A small image classifier, trained from scratch: 4.1 epochs.
Rows from block 10 of a small image classifier, named by matrix and row number. Rows with one number belong to one neuron. Each number is 200 + 20 x the weight over its row's rms, rounded and kept within 0 to 999. All counts start at 0.
After each neuron's rows are labels from the 100 images, of 14976, where the neuron reaches its highest value: "place" is the part of the image that holds the peak. Only what is clearly more common there than usual is listed. The data: rendered made-up planets. In brackets: how many of the 100.
# fc1: MLP up (model.blocks.10.mlp.fc1.weight, 640x160), inputs 0-79
# fc2: MLP down (model.blocks.10.mlp.fc2.weight, 160x640, transposed), outputs 0-79

fc1.110,191,201,197,182,185,196,197,223,196,216,226,198,240,177,204,176,177,213,225,183,198,184,190,200,223,202,218,180,169,203,205,207,188,198,180,271,244,196,171,169,221,207,201,187,214,205,218,206,188,199,196,198,201,218,229,172,189,211,199,196,202,228,197,188,192,198,230,234,235,193,198,189,222,193,202,202,197,198,224,192
fc2.110,126,215,212,181,189,225,179,185,188,206,175,192,149,180,219,209,186,185,221,195,193,187,236,231,191,248,198,189,178,205,199,187,217,211,174,186,219,233,204,218,200,180,191,193,192,217,172,219,227,202,183,206,199,186,209,195,209,163,206,232,237,185,187,223,193,202,188,177,185,224,221,203,172,228,183,185,201,168,191,208
place: middle left (49)

fc1.497,224,217,187,191,215,177,184,201,188,176,234,217,193,178,201,208,226,214,206,175,206,185,196,186,201,237,222,205,186,192,188,215,224,198,215,213,196,207,185,186,239,213,183,217,193,186,204,200,242,192,180,200,198,188,191,180,196,224,228,222,232,167,233,231,206,194,214,168,200,189,189,205,213,211,181,231,161,211,222,194
fc2.497,183,173,191,216,226,205,195,204,215,213,183,223,195,200,215,189,158,204,141,228,180,178,192,228,208,177,203,209,203,221,157,190,193,220,195,219,222,231,193,196,191,204,241,201,213,231,200,200,130,189,190,195,238,176,221,200,193,211,199,174,179,197,176,214,209,189,193,199,204,198,247,215,195,208,224,190,216,178,199,214
place: bottom centre (54)

fc1.584,145,200,187,185,179,193,216,203,243,210,216,192,191,238,215,213,195,207,201,188,187,205,162,203,197,197,189,202,216,213,183,203,209,182,192,184,201,203,203,217,199,175,186,215,178,205,213,185,225,183,205,195,223,203,210,225,214,192,236,165,196,160,191,229,198,194,174,226,224,187,214,209,186,169,182,175,186,220,195,200
fc2.584,246,204,204,187,210,207,178,201,160,198,185,223,206,179,215,166,191,216,187,176,235,178,202,229,170,195,265,218,180,183,209,204,201,214,185,138,216,197,196,211,220,191,209,220,191,213,228,198,191,244,215,215,195,187,156,193,209,234,243,182,181,212,183,178,178,167,183,171,202,211,191,192,198,211,202,213,206,177,212,188
place: top right (36)

fc1.362,192,195,175,187,203,203,201,232,208,171,230,211,252,213,199,213,181,224,203,192,164,229,208,190,224,184,188,190,171,187,201,195,215,194,168,194,202,193,199,209,182,175,210,219,218,220,201,190,214,205,195,222,222,191,203,173,219,159,218,203,183,249,168,197,185,205,187,220,210,203,193,213,221,227,223,210,170,180,207,212
fc2.362,205,199,204,209,206,193,209,199,202,209,192,218,203,216,168,181,206,189,163,186,212,212,203,212,173,214,230,212,211,175,179,208,199,197,188,180,200,194,192,222,224,202,193,200,215,200,200,180,148,212,206,193,194,220,194,214,198,212,211,192,194,204,201,204,201,219,246,236,195,207,209,198,187,167,177,220,185,188,186,208
place: top centre (27)

fc1.144,229,224,215,220,194,198,231,205,216,180,169,210,210,206,203,164,220,189,206,179,165,177,212,196,215,239,219,198,201,199,211,196,217,211,196,227,202,190,201,179,188,209,201,194,155,201,223,210,215,207,196,243,166,193,188,205,170,161,171,189,200,213,188,201,190,170,187,180,220,196,181,197,183,209,196,176,164,217,201,194
fc2.144,170,146,193,182,167,158,187,185,173,163,227,187,182,164,196,210,197,196,174,218,231,222,220,208,225,162,205,221,203,204,199,222,201,206,206,182,187,208,214,203,212,186,203,198,211,202,201,210,214,181,204,194,233,211,203,208,217,186,218,211,203,207,186,227,193,198,187,228,223,198,200,197,235,186,218,248,251,196,250,182
place: top centre (49)

fc1.593,239,157,239,216,199,209,220,207,217,203,195,219,151,203,211,172,176,225,223,236,178,208,192,173,200,221,184,216,239,195,203,185,197,210,197,204,234,221,220,239,191,191,199,186,179,209,218,191,182,211,199,232,210,191,193,196,187,218,210,182,207,189,179,200,171,180,216,192,171,217,209,199,196,216,189,167,166,164,235,198
fc2.593,157,259,190,190,191,221,200,182,219,201,183,161,201,198,215,234,189,182,179,189,199,207,218,218,159,189,231,203,233,188,196,206,185,172,201,178,188,170,191,227,216,208,195,219,240,223,182,210,224,198,198,251,199,216,203,179,209,202,179,209,223,166,187,188,240,198,211,187,172,190,197,188,196,213,163,236,203,208,181,242
place: centre (29)

fc1.15,210,174,198,233,215,211,202,227,205,195,147,185,200,179,244,232,205,221,181,151,177,196,219,192,184,219,174,233,211,169,188,185,171,179,201,167,192,204,198,213,221,194,209,167,222,218,218,193,183,205,177,209,192,214,173,209,192,200,269,197,203,173,199,202,212,200,223,236,185,207,221,205,201,194,169,200,182,134,230,191
fc2.15,214,184,185,161,199,155,198,179,194,205,239,203,211,193,166,184,171,199,216,232,173,186,217,185,181,207,250,196,198,224,224,188,218,208,183,194,228,202,224,184,167,185,209,240,178,199,219,181,199,188,235,181,216,200,248,196,195,187,167,185,224,187,186,200,215,208,215,179,252,212,179,229,213,193,211,221,180,225,171,187
place: middle right (29)

fc1.478,189,226,209,195,197,223,205,230,193,198,157,142,178,200,212,230,202,203,206,241,189,202,196,199,181,179,200,234,192,223,225,230,186,215,219,203,197,190,173,215,205,229,181,188,184,208,203,217,191,221,185,226,215,199,197,188,214,201,190,154,207,212,156,217,211,207,197,192,174,221,180,194,236,229,193,186,197,196,189,230
fc2.478,202,204,212,185,221,183,173,172,195,170,249,226,216,200,205,189,196,180,219,168,210,188,202,198,220,165,188,190,213,155,194,195,219,229,150,192,215,206,221,180,184,179,255,221,229,211,198,169,207,192,192,184,217,216,192,215,186,210,244,204,195,212,233,179,198,219,223,194,234,196,181,178,200,196,212,246,183,209,190,179
place: centre (38)

fc1.196,202,193,163,229,207,186,236,213,210,203,211,217,208,216,161,196,241,197,199,203,188,177,196,204,223,237,162,201,197,182,171,252,193,224,228,222,190,161,194,214,217,189,191,187,198,216,213,194,230,201,215,210,191,176,191,171,166,200,210,209,215,180,217,224,166,221,204,207,235,214,190,168,205,224,248,193,227,236,224,214
fc2.196,184,205,235,167,176,219,188,176,180,183,214,230,194,218,251,191,205,178,195,215,204,255,208,188,218,196,244,231,192,185,234,220,171,186,206,191,195,215,235,216,184,183,194,167,226,187,188,231,193,201,201,220,207,194,199,205,224,214,188,206,215,205,221,188,219,167,212,207,199,186,191,214,202,198,198,182,180,207,199,172
place: middle left (31)

fc1.143,224,198,186,208,188,174,172,197,187,220,222,215,166,149,231,158,224,213,233,209,225,207,221,192,175,196,194,181,246,208,211,184,198,186,199,226,190,198,212,168,199,186,237,212,204,170,220,190,191,193,183,185,190,198,217,219,188,173,166,218,199,179,204,238,192,221,189,182,239,218,162,212,205,181,210,217,217,206,219,217
fc2.143,199,216,195,171,166,211,245,214,194,176,188,211,215,219,192,184,190,192,169,205,219,206,167,210,208,182,188,192,182,183,185,169,188,215,219,214,250,200,182,232,215,214,193,191,230,227,201,167,188,202,190,213,193,233,213,156,185,216,241,186,201,186,188,183,197,219,182,192,212,194,210,198,196,187,228,192,189,221,230,204
place: middle right (41); middle left (30)

fc1.294,183,222,191,220,223,210,231,219,165,192,181,155,209,185,207,234,210,207,212,208,212,175,196,160,239,189,155,222,167,168,200,176,200,238,227,200,200,185,177,240,211,199,178,193,206,218,182,166,231,237,225,178,203,206,198,202,190,226,158,217,202,189,196,220,221,215,213,167,174,204,188,213,189,193,210,179,199,169,176,194
fc2.294,222,198,190,193,186,200,184,150,222,185,161,171,201,213,181,197,183,164,195,192,196,184,210,210,193,189,200,260,197,201,222,219,202,203,179,210,180,213,207,175,231,192,214,244,182,214,199,226,150,211,180,176,218,174,226,219,224,170,184,235,197,207,201,170,232,194,206,209,200,235,214,170,249,198,177,207,225,206,197,172
place: bottom centre (40); top centre (30)

fc1.96,220,216,184,198,194,210,208,212,190,177,214,202,186,194,231,198,222,235,179,230,194,181,224,176,200,189,172,229,149,226,237,187,224,204,255,235,182,211,195,232,208,206,225,194,211,215,212,200,186,194,150,180,172,219,158,210,216,209,194,176,191,181,191,204,187,193,209,173,197,197,212,219,181,210,197,200,205,189,207,166
fc2.96,218,174,201,248,202,178,200,184,222,216,209,205,225,193,196,209,214,221,200,206,199,210,201,201,179,207,244,234,217,161,178,196,170,200,168,209,210,177,215,170,201,179,210,218,204,222,211,198,195,179,186,199,212,173,219,189,207,198,213,235,220,171,214,205,198,230,176,189,201,212,187,153,214,172,179,199,199,191,193,204
place: middle right (28); middle left (27)

fc1.496,176,225,199,176,202,188,207,229,237,212,208,164,184,193,172,196,189,186,218,220,201,204,188,226,214,229,203,184,209,235,212,193,216,198,167,197,240,220,197,231,164,196,196,212,183,203,199,230,194,194,193,188,180,210,193,210,210,171,187,167,214,171,168,224,169,222,168,200,207,193,165,203,180,171,159,190,175,191,207,197
fc2.496,231,174,186,204,190,164,197,179,218,164,195,223,181,204,224,213,182,207,174,173,194,246,215,164,207,195,221,192,215,198,192,202,180,217,236,197,205,223,186,187,234,194,161,206,189,237,215,173,195,176,187,223,231,174,182,218,195,206,206,207,204,213,190,184,216,201,167,185,213,174,215,187,188,221,236,215,195,197,208,196
place: middle right (38); middle left (38)

fc1.90,185,194,202,188,199,182,193,181,188,184,207,205,187,161,202,198,214,216,190,210,199,188,202,233,191,198,160,188,206,212,210,202,206,215,208,275,213,183,205,212,214,232,218,203,191,179,224,203,217,218,185,189,218,201,220,165,184,163,206,195,176,217,210,167,208,200,189,223,179,199,210,167,249,236,203,215,199,202,204,177
fc2.90,212,207,200,194,169,196,227,198,207,210,174,218,220,198,197,182,212,207,212,162,217,197,182,207,207,197,232,177,224,187,190,192,152,182,233,218,201,208,183,199,197,202,202,220,226,211,233,152,187,179,184,170,193,193,198,174,206,216,191,190,227,177,208,192,192,195,210,207,174,223,170,184,162,203,168,212,215,191,198,206
place: bottom centre (28); top centre (27)

fc1.529,191,169,169,195,209,169,196,206,229,197,182,214,181,220,189,212,184,243,193,191,179,202,173,223,248,205,187,190,190,240,205,211,210,190,182,203,188,201,184,204,189,208,213,200,206,176,226,192,195,181,236,175,186,212,207,198,186,165,226,198,185,188,168,228,182,223,220,200,229,197,186,222,204,229,202,178,186,208,221,207
fc2.529,200,212,203,204,181,201,210,217,170,202,197,213,239,182,180,178,184,203,178,168,231,185,192,222,162,190,218,210,194,191,185,216,184,239,186,216,232,209,231,203,189,232,190,219,226,201,182,199,204,207,203,182,180,180,168,203,223,178,179,210,196,178,189,194,206,177,156,187,186,202,222,194,172,182,193,193,222,219,209,239
place: top right (37)

fc1.411,178,171,184,182,192,225,195,172,214,203,221,156,225,202,205,195,187,228,198,258,180,199,200,175,245,216,201,237,185,210,201,183,206,201,218,205,188,208,207,208,210,203,220,237,204,184,203,182,208,208,187,210,222,197,250,175,184,230,195,183,191,181,212,200,162,205,188,224,203,173,220,181,186,220,187,179,158,215,212,183
fc2.411,252,198,209,202,209,174,207,194,196,213,191,181,160,202,213,192,202,185,187,123,207,193,176,202,188,197,211,203,207,235,206,195,195,186,207,194,238,201,183,230,205,180,171,221,188,171,220,231,198,176,202,205,195,158,214,248,215,225,205,202,193,189,223,204,228,154,195,189,155,208,188,247,205,188,204,185,236,194,178,201
place: top centre (37); bottom centre (36)

fc1.115,198,194,233,209,187,184,217,181,197,206,207,161,208,215,184,199,190,242,215,198,196,207,185,224,201,191,219,208,187,215,204,191,232,244,185,202,211,185,200,172,198,204,198,200,203,233,176,189,235,211,226,183,194,182,198,147,186,224,255,192,228,182,229,199,165,187,185,221,223,178,187,197,219,192,193,230,210,204,154,197
fc2.115,182,195,200,181,210,210,180,228,233,209,191,193,200,207,186,188,203,205,173,201,208,198,223,176,230,238,197,151,195,216,211,221,174,184,226,224,208,208,216,163,206,184,194,183,177,162,213,218,166,198,207,212,213,209,230,229,216,190,161,215,193,199,172,211,216,215,230,191,186,207,163,193,215,224,162,190,223,193,195,158
place: top centre (30)

fc1.482,237,151,183,208,200,185,207,222,213,199,195,182,217,191,201,178,229,191,217,204,204,227,175,184,205,200,199,209,199,168,180,240,158,205,219,177,213,223,172,235,177,176,220,208,235,186,202,182,189,179,183,245,201,191,198,196,194,188,199,214,238,192,203,197,201,193,215,204,178,198,223,180,189,213,198,193,214,177,204,213
fc2.482,183,213,220,184,183,203,187,154,172,200,221,157,203,184,217,230,198,185,217,227,209,178,225,227,202,208,213,267,196,218,217,196,222,214,178,188,184,190,204,190,205,196,170,196,191,205,208,207,202,208,200,160,188,200,198,232,219,205,185,185,168,208,223,217,220,186,164,211,201,181,199,217,195,195,202,211,213,221,186,175
place: top centre (47); bottom right (32)